config = dict(
    encoder_arch='transformer',
    model='audio captioner',
    dataset='drum patterns on synthesised drum kits',
    train_examples=26041,
    gain_aug_db=10,
    noise_aug=0.01,
    input='waveform_16khz',
    tokenizer='word',
    vocab_size=159,
    encoder_norm='layernorm',
    encoder_norm_position='pre',
    encoder_activation='gelu',
    encoder_mlp_ratio=4,
    encoder_head_dim=32,
    encoder_fused_qkv=True,
    encoder_bias='all',
    encoder_qk_norm=False,
    encoder_parallel_block=False,
    encoder_inner_norm=False,
    encoder_moe='expert_choice',
    encoder_num_experts=16,
    encoder_moe_every=2,
    encoder_expert_mlp_ratio=0.5,
    encoder_experts_per_token=1,
    encoder_shared_expert=False,
    encoder_wave_strides=[5, 4, 4, 2],
    encoder_subsampling=4,
    encoder_layers=16,
    encoder_width=160,
    encoder_positions='rope',
    fusion='cross_attention',
    label_smoothing=0.05,
    decoder_width=192,
    decoder_layers=8,
    decoder_norm='layernorm',
    decoder_norm_position='pre',
    decoder_activation='gelu',
    decoder_mlp_ratio=6,
    decoder_head_dim=64,
    decoder_fused_qkv=True,
    decoder_bias='none',
    decoder_qk_norm=True,
    decoder_layer_scale_init=0.1,
    decoder_parallel_block=False,
    decoder_inner_norm=False,
    decoder_positions='rope',
    decoder_cross_attention_every=1,
    decoder_tie_embeddings=True,
    residual_init='zero_last',
    optimizer='soap',
    beta2=0.99,
    learning_rate=0.0014,
    beta1=0.95,
    shampoo_beta=0.99,
    eps=1e-08,
    precondition_frequency=20,
    max_precond_dim=1024,
    one_sided=True,
    adamw_lr_other_params=0.0012,
    cautious_weight_decay=True,
    max_steps=6000,
    batch_size=48,
    epochs=11.1,
    lr_schedule='linear',
    final_lr_fraction=0,
    warmup_steps=1200,
    weight_decay=0.5,
    adamw_weight_decay_other_params=0.01,
)
Rows from block 9 of the audio encoder of a small audio captioner, named by matrix and row number. Rows with one number within an expert belong to one neuron, the router's apart. Each number is 128 + 32 x the weight over its row's rms, rounded and kept within 0 to 255. All counts start at 0. Numbers have three digits each. After the name is the row's rms in percent of the matrix's.
Before each expert's rows are labels from the 100 clips, of 14976, where the router gives the expert most weight on average: "loudest band" is the band of the loudest frequency at the time of the peak. Only what is clearly more common there than usual is listed. The data: drum patterns on synthesised drum kits. In brackets: how many of the 100, against the usual share in percent.
# router: router (encoder.blocks.9.mlp.router.weight, 16x160, trained with AdamW), inputs 0-79
# up: expert up (encoder.blocks.9.mlp.up, 16x80x160), inputs 0-79
# down: expert down (encoder.blocks.9.mlp.down, 16x160x80, transposed), outputs 0-79

# expert 15
loudest band: 4000 to 8000 Hz (94 vs 25.8)
router.15 104:139141069083135144128184118136122159122159161111106111071090143172136193178116093133163127086131170083149073137158088061158104149133155095085183150083184162110074121138145156084112169121143111141163120119106160111073113094081135138145093144
up.4 118:153180138073119087131182146143133087146070122139141154193149101182119115131129183146153155154130107139148105127107110184151149115138172102117141170153153161121091111144103194132175100179125129110164175119147161080111119139105111157140150103
down.4 111:104163087139163062173135088142141194171072134198108068144145097161118084081092107157132175163129126160125089111142135159124142127127164157104170160083122095133191138131111183119163148136118137061106087123169143117177099100150107151142151120
up.5 092:098133177122100104141123104121204123124105119129133147153171092117089119098145208149158097132084143128090130178121120130105143098104069143165115059149065132154125167140122092098111122133117135167114152135095123118151172186165116090102137108
down.5 085:109094134125099157137126113170141133134116123132111100126155239157137138115092177093194164088134084175149093095128117109181136064200117176094126116113105116136169134083189115092152177094138140152075157147130120140149100129116107066094086129
up.6 098:154106139095148151107156178143111130074118136131101144054133136109158157179148147102125147142179133080172142137123129135097146083177128084113119148154107157167078105153101134127177084114163133159140125071120120164122168046118134122105128172
down.6 102:090141133075114105200140074111127076139160155177132155115169158185146108137119083121127130131161073121161141158167134119084149098096153140204119114085080117091073084100122141133095127123095065144172156122088081112116112129101071152136170107
up.7 086:110129171100148129167096128152115137136118027139149069081164141122105155119102123107086115135130158147106077082074136128135089158116106139137185088082100152173142150111132106177154141144079117141097114116150082170135133141164064105086166104
down.7 087:091150125099185141110147139119146128122132161158161152146129097094070135140141152117128091119115175112162109127129144113076054127103104123099158127128109132141147111083207073107158096088133163047132109070119126143162152157110123138140130132
up.8 093:129138165138084138166103098131156155155130160109136133137149085025055117140119139145072145118122125083091078112112114135124123086147108174108145123127130124129207177122140158123095185113114142132057085121153122118131083139172188092150202132
down.8 099:125170198125130094118084090084138094031142112147180122176106161129037128145125137122077125131117136131137118164179102104139072127075125107103117174146141123170130126118112134150120115119110070186190163098095108131159195147165088152105032165
up.9 115:140201135110121084131158154102138121139116159115143141119145109160134127128072139134161138120118144159166121137077122167118139143164140116131154149182152168052123151205166170130098097138145130053122089092168167131102119163146125111160140066
down.9 119:134156122078153147091104115128079161132074090175144092120139121119129113107159214169100119089133148149109129117137121152136154148157129109147177126144176122122143134115142140135167135144140053043081150188146179125193145107072094122162085106
up.10 112:091135095156170125134135127136139196081158078143120074137123154110156141109127089140073179090049196180086155093096165111078097201158151137131104096132116112177088126178139140176146102134099121111118169123100120048132156102100122117062116106
down.10 108:101220171168151105172117159078130087090131103152181103118146130110140138111138151156108090214116167140135159128127101142111120181083159117158129095147115114129186112189148117162167114100108128089116107145131148105117136080129077072038147159
up.11 078:076139158143086131174092135113139114130137097135115156103186129126110087125074168173141106112106114122102120105120196119069111136145108172141184093121128154123204120151157120114099121150112161148105101172184157162188096123166168101145095159
down.11 071:088140121118132155140152109093150138110152163125138125116113096128149099087147104182160183118078171105157148233129101165108117167119124112182094129130186120151109036134124123099133140084091150095155153134091118108139087127076115162056139125
up.12 121:136156135141101096081139190088117072200108152109124169167144090137150141153129157149131070146147147109199171163114169184152124123111140101144121123155132177052119110167125176133151092186122114124148096139091128110132128141137109136178147128
down.12 113:093133131146110093149097120119112150120069086155138141169083095104106064114022141191103105153093120099059161071061127168158104145147140113127080151154112128088140157150086172175116175178126110056129095043118148100163107052113179162126164123
up.13 080:119127173183100150115138127091085086108118149080048089086126128115146108123146119175146153095091150085113129177082150181165103128084115165144140066183090120124150164104174101134112153058109153145120096165119064120192132149131169067090153056
down.13 076:050137168133141126078154154145156087142130120125048125179152148147128095103136124091119099091136129130120122170106147118129113091113102193221146062125176126110150117097057159132099030094130147188141135128122116148098121107130130075137104118
up.14 097:097165165109092063144142155116097180136084094151122142191159125163106090150061119165187132068149124132140140099094153183159039142111112152123152116112146140093144184127148164186130131133076132083088075130161032104174112149177149133154140122
down.14 098:102100145138165175120104128146130119112133139186165145097165171172167125081085191150097141110140075135127106111128125092111078130075131142110134093168182076100070064078129073128124127125151087140151118136098101092162153141184089156149177110
up.15 096:108181149122115104117078093100190163106083154135129147152173077092069180089126170100173096107066085175143108187143094166157131095165132150185135158130120142107179142179140117106172103175119121134102126132162115114086114115123124090121150127
down.15 100:119108148140100139142126116120191118134112126105126111174130133079049128120189101202151123132095158121129127167128101123107136174083163103099129174133132111127136155087141078101131113120116145155096118116183124174119137118142143156130094137
up.16 079:124132123095133105138132148121192070133038155121162109120172085083127134162134144120161045148103159077143112166109117167133180127135154145162157159118174152131116155180117091135093075132135122109117146124184168077107104111130138127169137137
down.16 085:166080074130113117131114131120141119166255128087129166141139168108063155125131148150102200109118088073134066149107135175124129142156105108064122162134113107104141156099148133101142128109119133108098139171123169142130197172119140139155136169
up.17 084:067117108116104122112085118168152120119141145163129122150152135142109103075080134157137133139146098140068109061083133163134126107141047179124144112125112165100170144156163129137096155074192156144040121143103130118133132176138172052134110130
down.17 091:142174094118132105108112154122129120090165127121145147136095073113115116104127123125130121119180131113190160206158103117206085112081151172110121107154152123203099163135148101110168089152133202126212143110120144104145089070099136085087108116
up.18 105:094162139126148078077123166157142159112096076143146123108136146156114129086085146123180139136129132137124123101195153141207107155150126138128190129100142152118138128156145133142095114172115122150116125133169037151124092158163111118109151173
down.18 120:191050111137109205103140125071152132137124184118102170086171073126134144208139131118138102161155136092097139150131141128158139093129115083120109067124074137095097101092094146085177089159131123181108034082105094154087159173112171091149123143
up.19 090:145136099131143105048149124088098125144120187068082146156119118172142158146071122125169112099111130121097066097142167170198170152112119166157138141096166180088104150192150169140115124144150086141181062172105098092135097123076139169183106075
down.19 092:109084123102128162070143059219122106189098191126125095163111109093132169129158157117086165075107139163125152155151125127081104108129159136109137131107165109097161179119134170127130127125145102176155146118127109037150074145115176125149184195
up.20 107:153097094046186090103170136097116129148123137162123132168115142164132191146151124152155098104149151090180103191176142156148182137167143083156134109113141151119085119144109095097097104139138112119180175158117149166115116088077076110105041075
down.20 111:164141147105099146095115099092157073115119132147153175185141146129138098119118103136144111167151116103156127153207136143105184123069098108182112150100115075076068153141089146115142147119108146146130164131065091124064142136131110096112136110
up.21 084:144127125160129144194092118152109162099158095111095074081100166103120125116107107118078090087135099114101097072132114094120114120175100124142104120108123119172125151150130114144154137106140114145104095100084115145139098124136107092127109139
down.21 092:058138173101117120153081120166117182146141077122074108112082120074119118154147173166080146106143150083078119085103094118114000152156162190104123122076119106127184088126143132119161158160125085130159104141124107121133132071114137149148118148

# expert 9
loudest band: 2000 to 4000 Hz (68 vs 6.4)
router.9 100:126092159144073095115154115129113088119135114138123188155151124121112148129205080129117078141139110086095126170163119146123191134159089088158153131120150114119101123127148104088127095079101102167111134206125188158081139193097130088115151144
up.4 096:174096130178101146092129137161099118117129164117088109153155117142119211157158129140053042147166153147125157164134114153141152144131111087108096162166150097088132096158127121101143072116119080129139150137133151131093156132111054097149134103
down.4 089:110121111081136156136143176097076142129119096132079149133107137056113151097155118130149166098111098199184105106152149111088141153117148084130133128159139118136128087128142138109184089095157133091100121121121248137122157165116130107152147095
up.5 089:165157114115098107172097138107171072121124153131099180126148115136102187128186151109141189173186072125046110149094136170142131103146178119183135162164106102141134126141131108091116134137126167154123124145107166147099144101110125097077154091
down.5 097:098164104144136046140124111136122135153191115146172156144112129121092125089149110168086160113104178111140126158155129162116046143116126102093156129105153164096157175146116161207171129094115104105129131142115172113150115188131186103203134072
up.6 108:164094081122168158045153090129108129124097139151104094144124101131128108147132161161127076161124079116248172150163120147090162097104149113115131191141125087172098113130127087072142128115125119132152127096135147098133146089122116125123108112
down.6 103:135074157131156162169190134095128093154084098095102181117075068134134116121148124157127163126104127097139097107128145111162167133133210068086061188151129130140148071123086117080094088102139165124130123082112150190122131049098173143094176172
up.7 109:080112187164136123141057078141123175100111122127114086119164171130103128098103097081095109126098144120109119113108085151125079102227088164127158116087126090127139123162117160139128156178134101162118121113102076132108162119140163128053154140
down.7 125:149158092184100128123095120136165107095219223192134156100089141124086132156142104149128107109159175101157155170144097106177110082104142148113116132156109115093089129135085125133090083172119193099152111081124111133092100133192098139097177105
up.8 081:108095155172147158063131149116120075083138168126059091119136125088120149127163100156109104115150169115127154130146128098130156092135107108113095188163131072182125147128109090078161117109166137147137144108102167170093158148115108109067162118
down.8 078:130137094138065142206131078154099123143141161103131137132179102029116110149168121131085155158139109126119124140072188121127111124211143047150150142171129080133139098105122098135190079098200088120133090151103098126151166137086144119197154151
up.9 094:116136102170146097070141159066130167103181189105108099108079124128108106098144114129173213138141124083144164108134186122118139156065088126175110125105126147129098132100186178174123082162158140125115101096086086137130083101118117173162136084
down.9 086:106096121176192154155070094136167118138109116118123120097136118117139152114099185139135123107134118167142182165077130117130108159127164177131165101122135056168143142128168083164129179136132091118123213163143105122184132169174091135144099082
up.10 086:120141129159189192099121110122084176135141107154175091128111168174115154141091135147105187156098094128072126081116126109139163158121149144145111123112106115101113161175091104166122118160144150134135090147061095110123151127190100157052143143
down.10 097:142137086142120151095102055096162108075111140191129146182134125184135144141124161074092172135160151153103116141189123125154106088087091110131143142145111152085129116106194120122122122203175088156127121142110073047110146133156121089081126149
up.11 098:075136165126136093155123059124134077089052150123141157160176130153131123106122148140166146111120110191093145132097115152180075117126165160144144217126153156107151166127122198153145141174146125062121064082153142117124140096157123102148150106
down.11 107:160090112100161075089188108155153163121066085127129082119120147085102119128165084157136137122114142125047006113152097157147069113113113196052202188104136135153173226160114128073114136121093137106149138175129104061155122155130124174126149081
up.12 096:087154143113137090194083104117151110116139143148172117123111147168143099102109080057090130061114119170084134146114113085136090137160143151128065118055110064185142134153089169111122145150116128157141179094057051131119139098091113165083151132
down.12 099:133073125117159157084137119072157161140100124137088063099157115133109121090134109117125114179159168122156109066147120101101218129176175102160146148087122116149097076166061102141103118142092125147155080116132064125121103091132092156086143172
up.13 096:096170119117161050124088142128111119107112171132100127095176074143139168108108126164143109127141112063127142124144098155137074120108106156150093132124099179125075149199170109145157108188113118183132078142109101099139128147146118072080120151
down.13 106:186154117184076092163100139100116115112139166119125123120137139189225163143124066100075149104148096145089147179095122103170133148140100107071101162128138085086125110117149229190099109088137112070111137093162164108156116141143127119159163122
up.14 077:151086128157039117092154168192128073126141155100073164128140121133112156108148162106124075093134122089166190146093170140129125099138136116130122116134153128100126160106193102083201098090190117137096146124099126184120154153069083097097054164
down.14 077:177120128120098143175099119183119141220142158095165111112102119124147120166123079084100161063116122157130138151121068104108211084129194036145139077135126159128147106115145144109106080152154141146091137123114127080060135138125137103140079124
up.15 110:102121127155099118086105136163107168122060087158107132153150134109130145136135152097076114179167104174156052105167137164182128089187153120112138170055167159153093111191089155118133159150096102161121156150158096135082114106122036124056198122
down.15 105:137114137096094103099150123192110142147160149111203183076157123099069134192095112108165098105152156099127068128163186104145127130091112171095165133103136137159097139139114142135134131107149141107097169171128155157046113161134131132142094086
up.16 096:184041118183101183106115148089070115133129127146088132090172155059151226176136092128134096140164143128178088112100124128131143100120156080157075181121109184135094150080104118075131136124151093132160134123108108154127127124097060084082165183
down.16 101:131098121182092206170120102151115141136103183151126102109168032101143080152130102124122122155144114158156196090131146096122085132150117086114145179138079025148118140096135137168090186111210161096118111107089134161139147102123142199147142093
up.17 128:115161145079115134135151209157098104123156078169130170112129181139144144103152101121111142104139121160113131126094118124104093146212137093099192072073161136143135091125098139134120093092069091122131167188146153162116145133151079102094167094
down.17 109:113077141177089167072129158151105198202085115082062162111126136118116130149104104139094118155119178114139131128089134098145123106116058092137118065109139147137168149128158133069172124087076134120105169093121142129144149119070145111123069147
up.18 081:094126164118056138110105116087124142059140127097140145143129129107101163110127164190130133111165151185087152161135117198093131100144098172090146138182061037133142171103172130146150150162111112145120118142124118133155134126162101121100153160
down.18 099:132198052165138117158109131112109104060185133146138164121140098127172110150176122166073135146150116162170138166075142127193141178114062114095122108133117141084129112187138112150131123141168095142174114130080136081138094153107093117083071114
up.19 077:095118116147135138125084095112109113117195127084125131140170147173125143080075109136100164068104193030083132119053150119128110149152136142095113090131088105089126117122132135152088115157159176163097129146120086136138105064160167131102197118
down.19 090:108134117187119130159101167130129189088081159097147102152061141160133126106095188107081123099159103107103111108120162133131124172152147118173117145155122153146183109148090084190069162116134127106124107072118116091121083109125151208161139124
up.20 100:102163116163138058143019090092104111081140141085118123099116089148161129145160099112155095159129101176122163145133138156102133128073116130157106172193079124186130133137183086162123162098133121158094139082137092126153129150118139085099156200
down.20 100:100100115134092114175134141201071104111141091064098181151148158126130127147088145098133136121133134130138152148127066140197068139151114110103116155090173179059121106102189174152155119114124101124139150146161120094166132131053120107172098090
up.21 102:151154147091134132128117144120160166079132102074115099127083097122112115121107149127139128179126128179127106104115225157057137157156082171124168103113116200170109164117138094159131164132140211149108135146172122111137147081132155126088131145
down.21 094:140126150080136147206160164185118102202076118165146073127136087116124091110102206167128117139132052153122094052120135187068100133189134146133167088153123165140154153125126113186176180172141113134111128166174132154150144102188125144142142114

# expert 4
loudest band: 4000 to 8000 Hz (53 vs 25.8)
router.4 100:114104146167098163119122110146105156125199130106065174065113145104154149100069097120102109165150119061086107132099163130129198157125094097092107105105102180143144133156150143146124186058191144189174135140102148165126093115181172111113126148
up.4 101:097137116138087103172128149157109070039149156062124104074109166131132146164092120100117064081119175129140159138139105096124135157109119119117104036108119054145117122165140148192119133152128112195135216092109103084120092084184109073097166097
down.4 101:092136079098131103161097093182103174196144153115154156140128175156094077089076152114099137078111099171096128126087106103106123111101102154078157114144111140158119132095155133082110143079125123064078155138138112094115119148181087158160157136
up.5 103:143182125129164095158107124098168069087087128170194112098145089193068154118162124140178135124119122135144071182146098185131107154074113148157105136190096103147127152141115075159104133159113148142116151122091130105109094187130147199135073071
down.5 096:072097206170130127073153085146069109137143126143167159117176060148113122125104190144120071094092161168147127131095149151129098139131096162101162160166180161084107147167131141127189085133106111070132131094096079076147136126191102092104135153
up.6 099:139194180173158072120099145108178158161111157076142165138132073131110079158091146129148093113076209102092167165157113137171128084152152154128130099166125142085179139161178163164148130167121165073103084139191149128092074126079196114143139099
down.6 103:161128129091173128099176139119143120185117133072175151198156096118179160152168158122154127136212154032118097080141149141160181109111107122132131140119098185106120130148130077135141078129201120119089113113191083135107066109121152134129217107
up.7 090:082146112101141073133163153070145129073155188132105213186137101160138105100121155125144148130155146158105118155154117164178136157140151119164178191142153136076113127103179093121129042122088191084152186144135144103091076134131068111077187067
down.7 095:129130087159158111110074097137149144169117116071121159132130118119150146145062112142101112123126158108119181173173115162165060129181134118133092120079136108091130157219064129117085061191137169113118166092101147083128136128149104159132080088
up.8 089:151103189146136134112194113040117140125106128168142152128102143136092150072118143188115183106176139116152145068145137165101136106134207156151150152134156133146101086060077121170102102098100110094175086127149122155146153090093079211141173118
down.8 090:138095105112136121027144106144127090160146166048099031131107148108195167161103127119073125111126109145114150099123124129191090116159113163152123096103102103103164137139159151125146151144142123117137154127132078126149114107122138165104135133
up.9 070:089155125109176106172116134118132096100114158101120121102129081176065067150094090125153114141141121085112065129177150161052119191144167143125126148092128085174073156097152130151101122131178128114155149135122134128135126142049105160074165162
down.9 085:091113099063188144108168144157123172103114094124153132098152092115089169084051085101099109075138137156102135129160157158119118152160093176125131061086134170182196093145126140086095149102112119117081134113128068093177125118165073119083162144
up.10 107:132135135128074106130151175143055120082163104070127113103081152088136160170149116087116109218144108125157140136160158097131137136130113104122103217146156138150123095112171133137145154092140115112165148080180153180138097105120125098136116144
down.10 094:149109092105113135124118199104116119097137141126126188120171159155109089130119096152119191106173150138113160117125135118080112162068122135113105149139111089125200117030163124154109145158151201105106108147049223160113132194102123166147085173
up.11 083:127121152157112138175121155115151166138142159138123120095124121107148128028190106105123158124120113109102133104137150093115130107137167171158143130176095159168147070089107104100090155116171149150126052122055120170061180157168156154116094150
down.11 085:124171119145154049124060139159173084104166097117165118134176099139086182143185169135153172105116123128125087144127153158191121134129095140149120121120134094156152090124140115129177068197122191136149117110118126139131186099078133146136152147
up.12 087:120107123185100106152115133119154071159120121132158160202142127121129252086150141106121167139174082101154165114150174091079135116104165118160128154156098099064072132074096119133094125136128158118195104165121164123085119135133148146146119140
down.12 089:199131128163170148105227209127176127136133169123088067115112143078122077139114081106189132143163089138119100119120128130133144132124149131114170164155112175165107108112145129155108144090170151131167030137122142150133086067124122121154114104
up.13 077:111130058102075144156097070068137176112131103151115163146133127148136142108167070140116135095103156123088130112149160168119174131119159121104129108113114087215112114130096127112127098099121149119100104101143143133082166144092069061132183139
down.13 076:142087128161150091163158098106149105147145111122057121119107157040051215150152181184163135140176145137114132155170143068120166070151096155090139118146128162110145132161104127106115057151131108112107149119143161170115126156207139137193166105
up.14 091:159197194136157104152168132089152159106064123128140121109179074118100158150140100133105122159154117152202077132124116159166094100136131121154122208128129093130174139177166106183133142168029116117090155146145115066142212108023082117107109089
down.14 094:138169074091114116106086111120097153111127111126051099144113144145114093136150153152110206133202117122145163066124141116106140150070135118096090184094096094156121123121167146188083126171119142114168124128088112068118095134130175149130166131
up.15 108:092155157126156150172054110113126214131131087160126135203116125186126108142103183128082194182167075117116106126161107093140198127125135114150143113056134107153155096143062155114158209138087121152122145144126125126123121139170138128126145130
down.15 112:149118132153145178159182137109124103049074115071151124142087112161160148159166100144124119131140151123158144145090145141095176121158079113150107107157188123128081097106133127137170142074175048177095140106149179108163106115078125109127147155
up.16 094:087189133115135115148134111139163112101122136162174114096237104113119096118096139138144093098073120159113013140149165133129111150137122172160178087162110137183071163142134129104108134129158150138093108134126115090111113146130065100112178089
down.16 093:145129138091178194137131120077133119028101121166130070139142098158139156155121130116191118107143114110177144138127092103153137125120118146087127102137178116135186157122109128128099088062138084177142154090110155128089176121117156090157126143
up.17 115:108149111130072124099148193152106080120149174088125159107110118081110121215133117131106101143167159074124104136129172145121170110143171091152063151139125151125100135115160158112123090148193154133197156079117127127048073085115157184088119122
down.17 116:117079115151096143144136158153086070150138185130093050113205198111126130073131143087132151137118052176134137091101126130124110145064098169142147091147120122089106191111183117182053151103171134188087148126122093135153113155176148080118109180
up.18 116:134122109128115146148114152149125119112230135114109176077077164132158139107112167103104120179172148078162146120116120091107144109147108109120095053123098066147131130169090108133134107142163131148151229114105139161125083021138156128102108132
down.18 106:114074132091150196166131106112135150137084109111159123172127138119118136132116194057115135143100075134097078100095131112124125125125094166126208172120153192187145081146146147107103166093183023142114077137130114129145130133148121144093146191
up.19 100:161148060145115120116152221165124105057137124129155159160099154153182134131147157129120184144158128130170185125133066111098171119139160096129144152154083117168114142084143107133111105122139120124227168095151186140129102129135104160124062134
down.19 096:140135125177160144214148148145153111099149164120092130140108113067207128139130118128125195141157107151147123083081128067101193134128171095114112102173137121116156123138139114111083169091188085141139049090041169140145107077118132140100127160
up.20 098:095150167103069143129124108066123085142123112147166144155132110110092136136086197173139111145112148160109078120151146165078083136103137180117172173151152176140075151135179076100125133098083145105100086150136113155192139196179129110155117113
down.20 107:135116150137087157097193144122123110097048106111134134157101080117135106108113144124146124162118127119139105136113152152104128074114125082104140144210169153148104070154138131101149110081127101094125120146202134165205132083170097109130131169
up.21 108:140150131166104131170125139142124182134117150118112129126118110191056124172065156102100110153084084132134118113127153140136147138145084122137100150094151139130176129174131174121164183135118144111105120082131148141146083098170082076098106173
down.21 110:124117142088133139054105148097103111160133135143168176169112143192125131100151187139141140146149148157206092168145100146182164150140089144152154081136192115092095106133117137129110089097170130053130145155174130122166128174157105046170055121

# expert 3
loudest band: 4000 to 8000 Hz (70 vs 25.8)
router.3 103:128106153106100110089140101111111168159124136173126110157143178087138103155115137102155134123144133133145112104163070150076114046127086111104146185160123153159111129089159181087154153145158205152143104150162085119088110142188116088155201145
up.4 113:174064131140152195099143091105146111090128161161119059143120117081100104148118132127133103084090135131141118090103111139131144079191117122136159146181118131146153125122117082110128065108135108125121067070141058176136222126130100142118143104
down.4 118:111095142159152198163074174099165109133123134137129101116132065136136140158066142172138126151054120137150142163123169173146207143057100214128115129194152147127112177105136121166082130119163161144109068115149145140150112111145107094103165135
up.5 107:141134030158138121129135094127140064135126190142159164145103111122140134189209134089114135146118147137178143198155091158156201119131121122148079154174120101146075097163113132077075091127148168162156191092125179096089102126182132129100132128
down.5 102:160128116103135087104127143133209174165152153130118137189105156082117149156164072085166125131142147141172147142132116142113145086110191079131118107136061108179163142132110113098110131173150175097140138125126179102071158135076121120132147081
up.6 105:110121174110151148140174118138124143113117090142106131106101101107139099098128150101140110042119106098116158132096147144136114105191138161078195126120165165144138151105117157110150146091162133095114071137122127163153132107167134122118157087
down.6 111:087121125151148137088207111150144149134126142213155174106151168111138110104071132162098130085115114128069057168094170084103116136131115139130152116102104162071140127133143136115120155065113097107113102148095078168179115147178070135137115104
up.7 091:174203090135076113181160150111131110150128159081191129100098118140118155123132126101114124118142147116139114113086142073172105106168122119164084098118093124102149166160129151174128095210090129097099116175139143192121110097115149236148085093
down.7 101:134110193056111148108124077102132090121147087108147110180091200165124167096134143154141137195092145160091133117120122149116100171125108119124095100136140098119112145130152097057184124070053110135162166151136108137168124105095125116133145170
up.8 095:097055125130154147141162148166119109118127113117130116116196173141145173148105138079121127150082121101103101122096168173123159153166081141102153130096102159152078110099095083107123105081186161159102174125110071148150163135122158103105114255
down.8 102:082171145132138108128149149109094077108156116105172140186051069111146155143142129117099153089146184138083118127095143195129163140134174137102123175124215192068184116140166139168126176099142089087127140146174139135176085120140131130121118111
up.9 107:121125203131082132134086094125113142179126171151096039148145095119118072102124086137134095151070098153149120091169032150099154117200124138119162112126118106155151146157112140134139117126137128113159136128133082126124187120143113115106143113
down.9 113:127135120110145075117093112151139155097146141127112056082122157102129151165139129095155140093116117180153135140151127093174143130164111152112163160127086077110138153066134078168133125161149049127062126132219134140094107170123095093189156115
up.10 085:099128126101214126164175108161144144098150084148100096133127202156126150082075140153099189083086138092121131044069166073073118126150090135144172090130149090109180131124113115152086134128170128101102138139137125125141121122155202150076103160
down.10 098:107123100137085097135130107182133155181172150068107107041134178112175055121112119128130109108164135104102086151158163062173160127124119148077117115082102143145160157157108143141124158117085127115143184157038120175139164201172141105138129177
up.11 099:132136071144061080119154139125078132146150123066102158132100163150153137128157113082148111108080106134071157160089167132181154108130120133116117148139119123106091096081126125095166136143120079128148111171108127113126081100157190072178194092
down.11 094:145112124084048100134077090119144155150174155109073141053107163067060106178125122106119147104149137069129086103102133107090132120195121132092114123053081130127109194186072074142127120152129148124149116146107177120165134181173127153155121098
up.12 079:131166127175139153129129132181168156113120119155152122115154157112130088134228149109110132072165139119110139135176169084083133192119070112139100080178080102141156144106112122111155051162104144107102161116145089070142146154147138096106122180
down.12 089:174110167129109138135091173101110072114117086137155109181176117109136142115113102133124142186112143093140147127125155115125162188087095168163128072156157113135148116168124110185134168114172136141074140154110130120156081100127184154069126184
up.13 103:051151135148151102169047116145182182155152109166162136137138109141093108123153137111120108115101168190142171153141104124163086169120119109109137090112110108135160106193102152154112130123110148112123194089153127114136129206181080108062133112
down.13 095:120111157093151144148140142093108089095116062124153159163139108102099127115099124082107208119141162133138160180155185132108116088081114202125143163129137129204082052131128131108117104093136081128147132127130118082153112139141108157111096178
up.14 111:121132170120094132153081124126209116131106124123112050105149093124076131143174109146112097137097113153136149154122137137127106148148125166161096134126041089137163147173090074125136140219081148141100108115091081109131217120132151132088111121
down.14 101:085077157136108088119114060103158142125075136133129100118164154104087111074097103149148149128102097108125152091083134132127098073119083142125147183174128100165132135076085093137132181135176141144097096108132054120159148108152174144121163070
up.15 114:146133124091122147075071136144129153126179127148070075139109202098136115135171124062115209133143126187110174063174121101081162110123155130066152109132135098227128122081108125121157120124212107168146131145118157129062124121154070141125122154
down.15 115:164152143082088080093111120134085154123168157186122119131106112131140096101114156106168152097145134120195136080116101149113134125162174106100110146086157090167124129126146135161137116175188070096111128130188154144117102185072127172154131108
up.16 092:162155118105044094165086112026153209133145185130111162134121079143082086153081095130173145162087112113122126140119152135161117103204146150124110118069086089144144085127131152109108142097154062174107139156112085145120098076090160141150187142
down.16 096:156134152143146103145103097125129101154159076090131153119121138146163102136109126088153127119142121157127109141104144063104098128115145193132079114059103164134111162164142108184118112113088159102082123132074123169121104132159127173146076084
up.17 099:169135146123141137115201108102112120115105115096115154143165055127144096152139130163171092182105065145126103093127160149150117090129136117134088142109137150148119114144131126116175145128085160101173060109098104122092128084128140087151228126
down.17 104:106140075176087135160152114091123150167170129153144123105091147143154096139128110100110117143146139126110157170121174123176098175107114099157099121138127134092088064127093164141149135096157193135144071153124112103135114186130137140207120090
up.18 093:143104184168170123120108148101204118090138181120147113150130114127139154066213171124097155159168094119109130167204089115153192090124080132150083124130156074123142114119163095113144192152089094191130124082102154202083171076075116109128061093
down.18 097:119087119139109124159152106081180144128123186104114113053059138135148125159151084099153087112070123133171119112185144111126165155160140189151122050087133108147144168123133112129121108093152149169076172103127170165143118192142108144091075092
up.19 086:070166131180140135158125079132138121082138155093153158097106152111167110073158082177121126115120154096097171126127147118119159158113078142150171099191141097071144146148156087130157098089124152167129122149055136122148158092142188087125099119
down.19 081:118093130133106098124115071092124095165107085137070111163144138117058100094136090184145135143151121124086105131134130102078135137110085116108120163104115115113168139134142150131145144103153138083121114119113144107126154099132161161114115203
up.20 091:105126162132100114166109087150142120191165118106104126101168115137071099084135091157165084118097120116107132150093171122101140158148095180176149115122107154110173173135169093168118172189080122132085113175104086123123141168113179101106139096
down.20 085:114126126143158110185135153127168104089093139109148146163101118148197129116121097094105130164105168074117143133093154168162196159145073113194153082100101137119099138152101119139096173104132080187096120113120131159078131138061161187093158132
up.21 102:111099160109135153102143135194117136205083134172137128142143179105148096177057146130138119149103106123157080091135100188104118102075149123095143183107129133161076111096110200135156090154149175175180165088138094113080146138185131141118139129
down.21 100:217124127067085101148175164137065097099160104146095133155139117168131177109147130175159143167144118146163130134057115188121116162135138106089129145208133134107152094077162149134108118092137098075153128162150165109183146154115110105204174090